From a checkpoint of a small image classifier: num experts 4.
Rows from block 3 of a small image classifier, named by matrix and row number. Rows with one number within an expert belong to one neuron, the router's apart. Each number is 50 + 10 x the weight over its row's rms, rounded and kept within 0 to 99. All counts start at 0.
Before each expert's rows are labels from the 100 images, of 14976, where the router gives the expert most weight on average: "top examples" is what is common among them; "place" is the part of the image that holds the peak. Only what is clearly more common there than usual is listed. The data: numbers of one to four digits printed on busy colour backdrops. In brackets: how many of the 100, against the usual share in percent.
# router: router (model.blocks.3.mlp.router.weight, 4x384, trained with AdamW), inputs 308-383
# up: expert up (model.blocks.3.mlp.up, 4x384x384), inputs 308-383
# down: expert down (model.blocks.3.mlp.down, 4x384x384, transposed), outputs 308-383

# expert 0
top examples: length: one (100 vs 24.6); last digit: 1 (39 vs 9.9); first digit: 1 (39 vs 10.1); green ink (29 vs 8.2)
place: middle left (49 vs 9.4); middle right (41 vs 9.4)
router.0:33 52 44 64 50 47 58 47 39 42 62 43 43 45 47 52 40 50 62 59 43 58 46 47 48 44 56 30 23 48 58 33 64 56 32 71 50 42 42 37 52 55 48 36 39 40 52 43 63 47 24 45 57 52 52 50 48 45 57 38 64 52 44 37 27 57 61 44 50 48 42 50 56 34 53 45
up.11:46 84 39 65 46 41 29 43 38 40 46 58 45 28 44 43 53 51 36 40 51 45 56 52 51 45 40 58 61 65 50 51 61 34 68 61 44 69 69 66 33 44 48 52 48 42 44 45 47 43 42 45 38 40 56 55 45 40 40 54 57 51 64 50 30 52 64 41 62 58 52 40 61 55 54 41
down.11:51 65 34 55 57 50 58 49 42 58 38 60 60 52 45 46 39 43 76 57 55 26 32 50 65 50 45 49 68 42 45 53 39 50 56 55 61 45 39 43 71 55 56 58 59 34 53 65 45 61 38 47 59 70 64 34 56 55 57 62 30 58 44 61 49 39 56 60 26 51 53 55 42 67 50 40
up.12:28 53 47 59 59 64 56 78 43 39 52 41 47 66 62 50 58 61 45 42 52 37 47 54 32 39 52 25 51 50 51 56 50 51 65 40 46 31 53 29 51 36 38 65 48 62 62 56 62 53 48 51 50 40 51 48 67 46 45 47 46 60 50 45 41 42 53 44 49 40 46 65 60 39 40 38
down.12:64 42 45 40 40 58 46 42 57 48 67 42 66 55 49 54 67 42 63 53 57 47 57 65 52 60 51 57 58 44 51 40 59 54 62 49 68 56 42 50 56 56 69 37 56 54 35 56 41 58 62 46 31 62 50 65 58 42 42 62 47 54 41 57 58 55 31 22 42 57 56 56 25 66 52 48
up.13:59 74 50 40 66 42 35 65 47 46 26 58 60 53 59 60 39 39 43 30 43 55 37 57 50 51 61 45 46 35 52 63 36 61 35 60 47 57 49 41 51 35 55 56 47 35 49 56 29 53 64 43 43 51 59 41 53 50 31 38 49 63 54 49 56 54 36 71 41 43 50 53 49 40 68 72
down.13:39 54 54 54 55 51 48 45 42 49 48 51 52 68 46 42 38 39 58 37 82 59 51 25 29 44 60 56 45 55 41 69 55 51 47 61 46 58 36 44 55 56 57 61 49 58 53 27 47 62 44 38 49 43 53 52 36 46 48 30 47 54 52 46 40 36 56 37 61 49 43 56 46 65 57 76
up.14:34 50 58 39 49 44 53 71 67 57 50 40 53 34 59 55 57 38 55 49 48 58 42 46 40 52 60 40 43 44 57 54 49 36 66 67 50 43 49 55 28 48 62 49 49 52 52 41 55 46 39 43 77 54 58 29 57 53 40 52 39 71 39 64 59 53 47 44 34 55 41 61 38 50 65 33
down.14:57 60 48 55 70 57 51 41 34 68 42 51 27 53 44 59 48 51 34 58 54 52 41 64 49 55 43 48 45 60 56 24 56 47 45 55 56 53 32 52 64 57 51 58 59 57 38 38 60 47 53 64 39 48 45 47 45 58 57 49 65 45 49 51 52 53 32 62 59 46 66 43 34 57 56 57
up.15:63 47 55 62 69 51 26 43 31 67 52 56 46 45 35 31 48 52 37 43 45 48 36 65 47 38 33 56 65 48 61 59 35 37 28 60 41 55 62 50 43 57 59 50 64 52 54 49 53 59 56 49 55 52 41 55 43 56 55 35 58 50 46 54 46 51 64 52 54 45 41 45 48 45 68 36
down.15:42 58 41 55 49 48 52 56 37 33 62 39 43 57 51 65 39 48 45 44 45 44 46 61 49 40 60 61 64 47 49 32 48 59 45 25 52 48 60 48 50 62 55 37 38 61 41 73 56 43 66 42 45 41 60 80 68 51 54 41 55 56 60 59 53 48 48 48 35 53 36 52 59 53 42 35
up.16:41 55 40 44 38 48 56 61 60 48 55 56 47 42 21 44 57 56 48 51 68 63 47 52 68 38 37 74 25 70 48 51 65 51 36 62 42 57 48 31 57 46 65 51 56 57 54 49 50 79 59 63 42 24 30 52 60 28 32 64 51 54 50 54 42 39 35 65 59 59 38 63 54 26 68 48
down.16:54 50 63 44 52 52 60 59 49 46 64 47 48 43 47 62 56 28 76 63 41 50 58 42 60 43 41 58 63 46 46 37 44 50 39 40 41 60 47 53 54 75 44 44 37 67 32 39 54 44 60 52 53 50 30 40 40 41 53 56 51 41 36 51 54 43 58 29 50 45 54 48 50 70 45 37
up.17:75 52 44 47 51 45 46 59 51 67 49 56 57 73 55 49 53 63 42 40 47 48 44 58 54 40 54 48 43 57 52 43 56 45 53 61 66 38 64 60 56 47 45 69 71 54 55 51 50 49 58 51 43 55 56 55 40 51 48 37 47 37 40 46 43 70 65 49 56 49 40 43 48 49 45 58
down.17:36 45 43 61 21 61 54 50 60 57 72 47 41 43 67 74 43 44 39 60 65 42 44 49 53 68 56 67 56 67 43 47 50 50 44 53 51 64 60 48 57 60 53 50 55 63 44 63 49 47 59 51 55 45 47 45 38 53 52 46 38 55 58 63 36 60 54 53 56 51 49 52 53 61 61 59
up.18:70 57 56 60 56 47 56 49 44 53 69 49 41 45 56 41 53 47 54 50 49 47 47 58 53 49 61 59 46 48 32 45 51 42 44 40 57 38 72 46 41 63 59 60 75 59 57 67 50 36 44 50 59 51 58 70 42 60 41 22 48 58 36 37 64 41 41 35 48 51 49 19 55 48 62 42
down.18:47 49 42 57 63 42 47 55 44 54 62 47 52 60 71 46 45 51 53 43 42 46 51 41 54 59 50 40 58 70 65 41 57 59 60 50 55 45 33 51 47 44 59 52 54 38 67 53 58 33 55 37 65 52 58 55 43 49 44 64 44 42 65 52 52 49 57 64 57 46 63 60 43 35 45 58
up.19:40 64 35 43 60 41 51 43 42 35 36 53 50 54 61 53 59 60 34 35 68 63 56 66 42 63 33 52 61 47 62 47 54 40 42 63 73 61 66 49 35 63 69 56 61 49 44 56 79 29 57 47 44 45 71 60 37 43 44 58 50 39 50 52 57 66 28 37 46 53 49 53 52 53 52 53
down.19:59 44 57 52 44 44 61 32 41 58 53 53 48 47 61 56 41 54 62 43 66 52 75 54 44 59 45 23 42 46 44 55 50 47 43 61 44 49 73 51 51 38 56 64 48 44 58 42 40 59 62 37 65 39 50 38 41 66 55 47 49 68 53 53 47 54 64 51 44 56 50 43 59 56 54 36
up.20:54 59 64 56 41 35 45 29 41 36 52 56 58 33 56 48 50 52 70 45 41 61 47 57 31 51 31 59 53 47 40 44 61 42 53 58 62 34 47 49 48 41 36 60 38 42 57 50 49 51 60 25 49 45 66 65 51 42 61 49 66 56 58 59 80 35 55 49 39 52 71 61 41 61 49 63
down.20:54 62 62 36 62 37 45 51 47 56 44 56 51 58 41 53 57 37 52 52 55 50 49 24 39 46 61 55 45 46 43 45 46 45 63 48 39 60 70 34 44 52 51 63 40 52 60 51 47 52 66 36 63 53 44 25 67 46 69 45 37 34 68 27 41 46 63 57 40 52 45 46 77 44 48 52

# expert 3
top examples: on a plate (100 vs 40.3)
place: top right (67 vs 14.1)
router.3:41 41 55 42 54 46 45 70 41 53 51 51 71 53 55 43 61 46 31 48 54 32 53 49 56 59 56 51 42 68 61 36 50 40 47 44 50 35 50 41 43 50 36 50 47 61 34 44 32 31 56 58 40 55 43 50 53 61 43 50 37 57 50 54 44 47 54 43 51 47 43 58 59 42 61 52
up.11:55 66 39 45 60 51 64 68 52 52 51 34 65 43 74 36 44 52 50 50 53 58 55 53 57 56 39 45 52 75 54 52 52 57 56 57 53 43 53 35 53 56 45 58 49 52 59 51 52 55 44 49 56 49 52 59 67 42 38 47 30 53 44 79 64 46 35 54 63 53 59 49 54 57 53 53
down.11:59 47 46 44 44 38 56 52 42 69 67 47 38 54 39 50 42 56 50 52 53 38 47 54 46 50 44 45 28 47 43 50 57 74 61 58 49 57 47 58 53 42 47 40 57 49 59 57 39 44 62 46 57 61 43 42 27 47 36 57 43 41 54 49 43 60 64 74 50 50 55 50 37 38 41 40
up.12:42 54 43 44 51 68 41 54 52 62 45 43 48 63 38 54 54 54 47 63 57 40 51 47 55 71 63 36 50 49 48 45 47 49 63 62 51 46 47 51 51 51 41 50 54 45 54 62 58 43 58 54 49 51 40 41 60 45 30 59 42 49 49 28 46 65 43 56 53 38 40 36 60 49 33 49
down.12:68 54 60 44 38 40 57 43 50 52 37 58 47 49 66 69 43 65 53 44 64 51 53 45 59 51 46 58 64 53 42 59 53 44 56 43 46 40 49 54 48 41 46 32 53 30 50 58 46 61 40 55 40 53 48 52 68 54 46 53 59 32 71 56 63 46 63 46 51 44 41 37 54 44 48 55
up.13:45 72 53 33 54 30 54 61 63 49 44 53 57 43 44 27 48 66 47 57 53 53 58 41 39 45 44 55 63 51 59 54 52 57 51 70 42 48 63 48 48 60 73 53 51 51 49 50 52 43 71 34 38 48 54 24 51 45 73 54 41 61 70 39 33 45 49 46 59 36 43 42 76 34 45 76
down.13:50 60 35 48 45 62 37 36 38 58 50 47 52 50 59 79 33 44 46 66 47 54 59 33 46 45 60 60 38 67 45 54 44 47 52 39 47 40 61 33 52 52 45 76 66 56 52 33 54 53 57 27 74 55 48 50 53 63 46 44 66 48 44 54 54 58 47 27 46 39 56 50 45 56 44 33
up.14:43 41 60 45 49 45 34 38 74 38 57 23 64 26 40 54 52 61 50 59 49 55 54 54 61 43 43 52 63 44 38 33 40 45 45 65 57 65 53 52 51 38 38 47 70 38 59 53 57 51 42 49 42 39 74 60 45 39 50 42 41 51 45 52 50 60 55 52 48 54 37 51 43 54 59 57
down.14:49 46 51 52 42 41 50 53 47 40 58 55 61 64 43 48 67 49 47 60 37 69 48 58 56 52 49 42 47 45 44 52 49 62 57 44 55 60 62 37 38 37 63 41 49 52 55 43 63 50 64 63 63 47 42 50 45 57 69 46 62 51 57 37 58 47 38 71 67 31 39 48 67 58 59 66
up.15:43 57 61 62 47 55 54 42 45 55 69 59 50 41 61 36 34 47 52 60 49 52 37 65 34 34 64 28 75 56 47 51 31 62 48 51 42 50 44 53 51 54 73 44 36 39 59 57 61 60 62 53 57 41 47 47 37 32 60 44 43 59 33 53 43 53 55 37 45 47 67 29 62 27 25 47
down.15:60 32 28 49 43 67 61 42 72 46 54 51 60 60 65 53 50 50 38 61 56 52 64 61 51 53 42 57 54 43 51 44 40 51 56 44 36 44 63 61 44 44 59 40 48 56 60 30 43 52 49 35 37 50 42 37 53 49 47 54 56 40 40 57 43 39 65 77 36 40 55 50 56 46 56 47
up.16:39 48 59 45 57 62 44 63 47 47 43 51 55 79 43 62 42 44 62 65 61 40 58 61 46 41 45 50 52 72 39 53 43 40 50 32 40 52 66 59 47 57 50 32 38 36 49 66 50 47 30 56 48 56 55 44 48 49 40 32 42 42 53 57 72 60 44 81 26 57 38 44 44 65 39 54
down.16:54 68 40 53 45 40 56 46 51 50 54 42 61 46 27 55 68 59 55 58 48 62 34 38 37 44 60 51 53 55 58 28 48 49 54 62 43 38 45 45 48 43 58 48 44 54 40 48 46 64 51 72 42 47 47 58 53 40 46 48 26 40 66 44 53 53 53 44 65 41 40 33 48 53 58 61
up.17:51 34 47 51 50 60 58 36 57 44 55 39 42 54 68 48 67 43 37 30 54 33 65 47 39 59 60 43 56 50 38 48 39 27 61 41 53 57 28 63 45 44 46 46 63 41 53 45 53 52 55 67 59 47 64 55 46 48 60 46 34 49 53 50 51 28 57 41 47 49 41 48 46 34 60 56
down.17:59 59 32 54 54 54 57 57 46 45 46 70 35 56 38 41 51 51 33 47 60 43 47 43 57 50 44 54 46 40 60 48 41 38 56 48 22 44 58 34 37 51 50 53 47 49 49 56 64 53 50 39 58 62 45 63 46 42 55 57 54 57 62 48 57 44 50 54 51 40 49 60 61 62 41 63
up.18:40 46 53 49 56 67 28 56 50 46 44 51 36 46 43 40 58 53 52 50 62 47 55 49 73 60 54 67 34 41 59 43 58 21 45 49 49 38 38 39 63 66 64 45 55 49 44 46 34 48 52 61 48 37 53 58 40 53 47 59 65 49 47 55 67 48 70 55 54 47 41 46 39 71 73 38
down.18:54 45 52 33 41 50 57 68 54 49 49 31 58 52 39 41 57 61 40 72 46 49 47 63 40 59 65 56 50 72 39 59 50 54 36 47 56 52 62 65 49 45 54 55 37 26 50 51 50 53 45 51 44 34 50 54 40 42 33 37 31 39 42 63 33 35 47 56 64 65 48 24 41 49 48 65
up.19:41 43 53 48 42 34 29 65 56 60 35 47 40 46 50 45 52 39 61 47 56 48 51 41 56 42 44 47 55 32 54 34 55 38 68 61 41 36 36 54 50 56 60 53 52 55 67 60 60 27 45 64 59 46 42 61 50 54 52 54 64 38 49 50 30 42 61 58 46 61 40 53 48 48 66 51
down.19:53 53 57 38 49 33 35 56 30 50 48 42 49 50 45 52 43 53 61 61 49 34 60 39 46 45 47 43 56 60 60 55 45 60 64 59 42 39 51 47 40 44 56 47 55 39 53 59 44 58 57 49 66 46 57 49 44 66 46 42 56 50 46 67 46 52 50 49 51 47 37 57 66 52 50 36
up.20:49 43 42 49 56 53 44 44 35 63 55 59 47 49 52 38 43 59 64 48 39 57 48 58 55 50 46 72 64 51 49 48 45 45 41 42 50 47 52 52 54 55 51 57 51 55 41 66 43 46 57 47 44 41 61 67 46 13 46 49 51 57 53 14 55 59 68 43 60 59 54 47 40 39 47 41
down.20:61 50 44 52 48 48 50 24 64 48 52 51 44 76 66 39 40 43 58 32 57 55 77 46 33 49 40 50 42 42 54 59 37 64 57 52 52 38 52 64 53 61 57 62 43 54 46 41 49 58 65 40 47 60 40 50 38 54 41 59 55 46 55 51 56 41 44 42 53 54 54 57 65 35 59 52

# expert 2
top examples: length: two (87 vs 25.2)
place: centre (35 vs 6.2); middle left (25 vs 9.4)
router.2:73 44 50 42 34 64 37 65 44 48 35 40 39 55 49 57 40 59 46 41 53 62 50 51 44 40 57 71 56 31 42 52 44 64 68 61 52 60 38 69 58 54 43 59 65 42 49 65 47 55 43 53 55 54 43 58 43 53 44 58 40 35 47 59 63 38 53 46 54 51 52 55 47 66 45 54
up.11:41 47 57 45 45 48 43 28 44 40 49 22 39 42 59 54 48 39 40 41 53 46 31 63 55 42 67 50 67 47 42 49 53 54 35 51 42 41 49 60 42 44 26 51 71 69 67 74 41 58 52 49 64 53 55 46 56 50 37 63 41 37 74 42 63 59 45 48 44 42 47 63 50 62 44 71
down.11:44 46 48 48 57 40 31 51 51 59 50 61 54 55 40 51 35 68 56 58 52 40 58 50 45 47 51 26 51 48 40 80 56 45 54 49 61 49 69 57 56 48 51 38 52 45 41 39 52 41 50 66 59 63 36 48 53 48 66 55 36 38 58 52 34 56 57 47 46 48 48 49 51 40 28 46
up.12:36 43 57 44 69 54 60 53 37 62 53 47 46 42 40 48 37 52 61 40 47 45 21 61 33 58 56 57 43 63 56 54 55 41 59 56 50 70 50 61 36 46 53 59 63 36 40 48 51 57 41 59 64 58 41 36 54 58 41 62 56 58 60 48 41 69 68 56 62 55 55 65 51 71 66 55
down.12:43 52 43 51 54 53 61 51 45 40 48 39 63 62 33 45 49 45 46 74 28 40 59 41 44 35 35 36 33 48 35 54 53 64 49 42 53 45 52 47 59 51 25 52 49 48 62 40 60 61 44 55 64 47 50 41 64 38 49 60 41 67 46 40 42 39 45 44 52 66 36 71 73 56 43 47
up.13:57 31 67 41 52 38 53 41 44 65 58 58 56 43 46 49 59 38 57 54 51 46 45 44 44 36 60 41 47 54 40 45 50 45 72 53 52 50 53 56 43 38 42 29 54 42 36 66 35 42 43 27 37 56 42 35 36 48 35 35 69 42 53 53 57 49 49 48 67 49 39 60 54 53 47 50
down.13:51 51 50 66 44 59 66 52 59 24 45 56 40 49 47 46 59 56 59 52 45 61 14 51 70 52 50 51 49 57 56 60 49 71 46 51 62 32 34 54 43 47 44 52 44 33 46 43 58 43 41 51 52 36 48 51 65 52 61 55 66 69 46 48 33 73 52 63 47 29 44 37 72 43 45 44
up.14:61 38 56 56 44 77 56 55 40 61 40 51 35 46 32 44 59 56 45 58 68 57 46 34 44 51 72 51 40 45 48 30 46 36 48 64 42 52 55 56 45 29 31 42 37 64 57 56 51 44 53 46 39 57 56 59 39 33 51 47 71 61 59 51 43 54 51 47 49 60 43 55 52 42 39 42
down.14:57 43 62 52 36 43 54 42 47 39 33 33 64 55 57 42 72 35 25 55 25 52 60 44 53 55 65 70 44 52 45 61 49 46 53 62 60 61 55 50 51 64 54 65 68 55 63 57 48 53 45 44 64 49 35 62 64 46 43 63 45 48 49 49 62 51 44 53 65 46 55 56 55 64 40 59
up.15:62 49 55 55 70 49 41 54 48 41 52 44 51 50 57 45 37 41 53 45 50 53 55 48 52 41 68 72 40 51 50 37 42 37 36 38 50 30 38 45 73 54 54 33 53 48 54 53 66 71 52 54 59 63 42 31 51 45 85 53 56 48 70 59 52 54 36 59 36 30 47 63 67 71 50 56
down.15:43 45 57 49 38 51 57 36 46 44 61 57 27 65 65 53 51 42 59 47 47 60 53 53 54 38 44 60 59 47 57 56 66 78 57 52 48 38 57 54 40 48 46 32 61 41 76 72 52 70 53 45 54 63 48 43 64 35 45 51 53 36 40 40 61 37 63 37 47 58 62 59 46 51 41 41
up.16:50 64 31 66 58 35 55 34 50 44 59 41 59 52 51 45 47 56 52 61 39 49 57 41 55 50 44 42 52 63 39 54 41 50 56 40 52 73 49 66 47 34 45 57 38 48 50 55 58 56 60 54 43 52 42 51 45 49 49 42 35 54 41 54 50 48 42 49 63 46 54 56 49 64 50 62
down.16:51 48 55 55 57 55 61 62 37 51 58 47 46 50 62 48 67 70 44 66 47 70 50 64 39 37 48 55 57 27 64 47 62 45 60 42 45 61 55 52 52 45 43 39 61 50 41 50 55 41 46 58 49 51 62 55 58 48 41 44 63 35 56 45 65 31 26 58 54 53 46 54 59 40 57 50
up.17:50 40 64 46 51 69 52 45 50 54 50 50 69 45 48 50 43 65 48 51 59 36 54 52 42 49 39 54 66 59 56 52 66 43 45 47 48 53 55 55 56 53 52 65 34 54 57 40 46 55 60 49 46 69 54 57 49 68 41 36 43 71 36 50 43 48 51 36 56 66 61 47 65 43 60 56
down.17:43 51 53 51 43 52 38 36 77 30 38 55 46 64 47 55 44 47 54 40 52 54 55 69 17 55 52 45 47 50 43 59 46 44 35 69 51 49 49 37 74 67 42 52 59 59 56 48 54 67 40 36 73 43 58 59 41 56 53 55 61 55 53 40 43 53 57 48 52 42 54 50 64 48 53 46
up.18:53 40 43 42 35 58 56 41 45 42 51 51 59 52 41 53 66 67 43 63 38 62 48 49 39 54 45 52 40 28 48 64 47 62 45 48 44 54 58 52 39 45 32 56 57 47 55 57 55 42 56 49 52 54 43 64 56 59 59 37 47 46 51 47 52 72 39 64 59 48 68 44 66 52 38 63
down.18:57 46 67 27 68 40 41 38 59 38 49 69 36 47 56 63 51 31 50 54 69 41 49 42 68 57 36 68 60 52 49 53 44 39 59 41 53 58 39 44 64 48 57 45 61 69 63 39 48 48 45 49 49 46 55 58 52 57 38 49 64 67 45 32 61 59 51 51 52 40 51 52 42 46 58 42
up.19:51 46 41 67 44 52 56 65 38 51 60 39 58 53 58 46 43 48 42 40 48 31 60 42 56 64 58 60 67 48 55 55 47 68 69 45 41 47 57 57 61 58 29 42 57 27 65 40 56 56 54 50 53 50 61 47 66 44 68 53 50 34 41 45 47 47 50 54 45 69 49 58 54 69 63 35
down.19:53 62 58 48 53 61 56 32 63 53 43 59 24 34 45 54 34 42 55 51 41 61 43 63 45 23 33 43 61 38 61 61 51 66 52 49 51 57 44 41 50 49 38 28 43 59 43 63 37 63 43 50 50 52 50 40 52 46 60 32 59 65 45 45 43 48 74 46 52 53 56 53 57 54 24 53
up.20:44 38 56 58 48 30 47 42 44 49 57 49 38 29 46 47 39 79 44 39 44 56 48 63 53 40 27 61 43 55 46 54 50 51 46 45 40 40 62 41 57 64 65 49 63 37 54 50 64 43 71 43 41 74 47 45 48 36 53 56 26 51 63 43 47 56 44 51 51 51 42 34 65 67 55 59
down.20:56 63 61 52 29 69 36 54 50 49 52 57 46 57 58 53 64 41 56 60 62 34 49 45 56 45 69 45 58 48 55 65 64 38 60 50 42 79 38 82 60 54 41 47 58 55 54 41 46 63 41 56 50 48 67 48 67 77 43 52 67 54 64 43 58 52 48 52 51 68 59 38 44 23 64 56

# expert 1
top examples: length: four (79 vs 25.2); white ink (75 vs 8.4)
place: bottom centre (93 vs 9.4)
router.1:48 55 48 34 64 34 56 50 63 53 40 45 41 41 58 48 55 44 48 49 60 44 75 51 55 65 40 42 56 35 46 53 48 59 51 38 39 65 51 34 61 62 72 57 36 60 50 39 52 49 51 36 42 60 58 45 39 36 38 53 54 40 63 39 54 56 51 60 40 61 58 48 47 48 60 64
up.11:42 47 50 33 45 29 42 49 37 52 54 50 57 57 38 68 66 45 46 63 32 50 55 60 48 41 39 40 52 65 44 45 58 56 56 48 46 42 61 72 59 48 44 63 38 51 55 51 64 64 48 44 51 55 56 57 48 55 65 61 48 48 48 58 56 43 44 41 41 47 45 69 41 35 47 39
down.11:47 46 58 59 50 48 50 37 42 44 40 59 65 48 75 29 60 62 57 61 52 41 64 47 44 57 44 27 47 42 42 56 52 37 51 57 63 48 48 41 35 40 37 65 68 62 39 48 56 40 26 54 51 51 46 50 58 53 41 46 42 49 45 52 45 48 76 45 29 45 57 34 46 29 43 46
up.12:56 42 55 53 54 53 55 51 43 59 48 59 43 52 51 43 44 57 60 23 40 36 36 38 48 42 57 53 49 31 57 34 44 56 60 58 40 58 60 56 25 43 48 47 46 46 47 36 54 42 57 54 37 44 44 59 46 48 68 74 66 42 55 51 41 49 42 49 51 36 50 41 42 67 47 43
down.12:49 36 54 51 46 50 66 46 55 56 53 48 31 59 37 62 42 54 46 45 54 54 54 74 51 55 62 58 67 47 48 55 43 53 57 52 69 57 39 51 47 57 41 40 42 42 70 40 32 67 52 71 56 41 46 43 43 30 36 51 47 60 51 51 46 47 57 56 62 48 58 65 51 58 52 55
up.13:42 52 46 59 48 50 46 49 39 50 76 70 63 49 61 51 58 60 51 49 50 53 58 43 45 59 42 63 47 49 33 56 60 53 42 49 45 46 52 38 44 41 35 47 58 68 52 51 60 51 38 43 45 53 49 45 31 53 53 55 70 49 51 55 47 41 45 65 43 39 49 50 49 52 49 59
down.13:55 51 49 47 57 42 41 40 47 50 57 46 61 66 46 43 36 59 44 50 67 39 55 56 36 64 47 26 75 52 45 41 51 46 44 38 37 40 55 58 43 57 43 39 34 64 53 60 46 29 67 50 55 48 47 43 64 45 46 48 56 59 46 26 47 33 54 30 60 52 38 58 46 56 50 56
up.14:63 44 56 43 48 36 49 60 43 64 54 53 59 47 58 54 52 65 57 45 58 40 62 50 44 48 47 56 49 47 51 50 53 47 57 56 39 48 43 32 57 53 71 36 49 49 56 46 60 56 44 50 62 35 54 39 56 58 49 56 41 33 42 35 41 66 49 50 60 65 56 44 45 39 49 54
down.14:36 56 34 54 61 38 32 53 39 48 48 54 43 44 62 38 57 57 50 52 46 46 52 46 59 53 52 57 50 47 37 57 59 62 48 42 57 54 73 37 41 39 48 45 59 48 48 26 40 55 61 47 28 60 45 60 38 46 65 65 58 59 72 56 35 39 70 18 42 70 53 49 47 47 53 57
up.15:39 50 66 46 49 35 67 34 40 50 61 51 37 59 40 41 57 51 67 41 43 50 46 38 63 49 54 28 55 41 45 55 49 43 69 51 55 72 49 61 53 46 47 56 50 40 50 34 55 58 70 43 52 64 44 44 56 49 50 42 46 45 53 48 37 51 50 56 52 66 47 56 69 67 44 66
down.15:45 55 39 87 61 44 48 40 53 47 35 41 55 40 57 63 50 63 53 27 53 50 57 52 44 45 41 45 37 55 65 59 42 60 51 47 65 59 47 73 28 48 64 49 75 50 44 64 49 54 46 47 51 53 34 56 54 43 28 50 44 62 56 53 47 38 49 40 55 49 55 41 60 56 41 52
up.16:65 72 43 46 61 52 54 66 46 63 45 52 45 54 67 38 58 50 58 49 33 59 61 32 48 58 60 54 60 45 45 60 47 37 47 49 54 49 53 30 55 58 56 54 42 57 46 57 65 45 55 50 60 37 48 52 50 45 81 50 48 51 49 39 45 56 55 54 49 47 35 49 54 27 36 41
down.16:69 39 76 62 50 64 59 41 64 52 42 63 40 48 52 50 65 44 62 62 50 53 46 60 55 40 58 66 46 54 49 40 77 70 47 58 53 43 36 53 30 53 62 56 51 34 50 46 55 57 32 61 44 45 37 53 45 46 33 36 55 63 52 62 53 49 56 38 54 44 54 57 51 54 52 37
up.17:63 74 44 45 51 33 37 71 50 59 56 60 42 33 41 36 54 55 44 33 45 45 51 48 40 52 39 42 43 45 47 62 53 56 51 47 47 57 40 56 64 56 52 58 33 37 40 44 53 39 55 42 47 54 47 45 49 38 45 38 51 68 54 53 42 65 43 45 48 57 79 36 49 34 66 37
down.17:74 49 57 53 56 58 70 63 42 52 51 40 50 50 45 69 50 56 40 60 48 54 34 45 61 55 43 44 56 46 41 46 57 37 42 60 52 35 50 46 49 49 23 39 44 50 52 48 65 37 50 53 38 51 42 40 44 49 40 49 33 50 73 41 53 56 46 57 52 56 39 61 66 61 38 53
up.18:50 69 41 60 35 59 52 41 52 41 40 59 47 65 60 60 38 54 51 37 32 43 43 49 67 54 30 43 42 47 43 36 63 36 49 55 67 56 53 53 35 35 69 54 48 38 62 40 57 42 60 50 46 46 52 50 48 56 70 49 56 36 34 58 67 61 51 38 67 45 59 50 45 66 53 60
down.18:52 44 33 47 59 55 67 55 29 31 45 46 53 40 42 44 50 53 42 67 46 47 76 59 53 29 54 55 53 42 48 56 39 23 49 33 59 59 43 46 46 28 42 53 51 52 63 49 27 39 46 47 37 42 50 62 59 35 40 40 48 43 37 58 44 39 42 44 63 61 52 49 60 40 66 56
up.19:71 48 59 57 62 50 47 53 61 39 60 46 37 55 52 49 62 61 47 35 46 56 33 65 57 55 43 65 49 53 41 67 54 48 37 52 44 39 51 42 63 52 39 58 55 32 46 38 64 60 54 52 49 51 51 46 55 40 50 43 56 38 29 67 56 67 51 30 56 33 48 51 50 53 66 55
down.19:42 38 43 40 60 40 37 56 37 50 37 51 52 49 46 53 61 51 42 25 46 48 75 36 60 45 59 53 58 37 47 55 44 37 73 28 56 59 50 46 58 53 45 55 40 48 50 60 49 43 51 67 47 59 50 46 36 61 41 47 51 55 56 46 47 65 43 67 62 54 53 48 49 49 39 62
up.20:48 43 48 59 53 61 48 42 62 49 37 60 53 34 56 48 61 53 48 55 29 64 44 44 50 27 45 42 63 56 54 45 49 58 59 51 42 65 53 44 59 43 48 53 43 58 50 39 60 29 41 58 59 54 51 56 43 44 53 35 40 47 48 62 43 54 52 55 60 31 44 62 67 63 40 59
down.20:53 45 64 46 62 40 48 53 46 47 46 44 69 60 50 51 51 70 49 43 37 54 35 59 53 63 48 48 46 45 65 36 54 43 62 54 50 47 34 54 45 33 49 64 59 46 49 43 39 42 49 35 35 66 60 46 35 46 29 57 56 44 46 34 43 51 43 67 43 34 62 39 50 48 63 48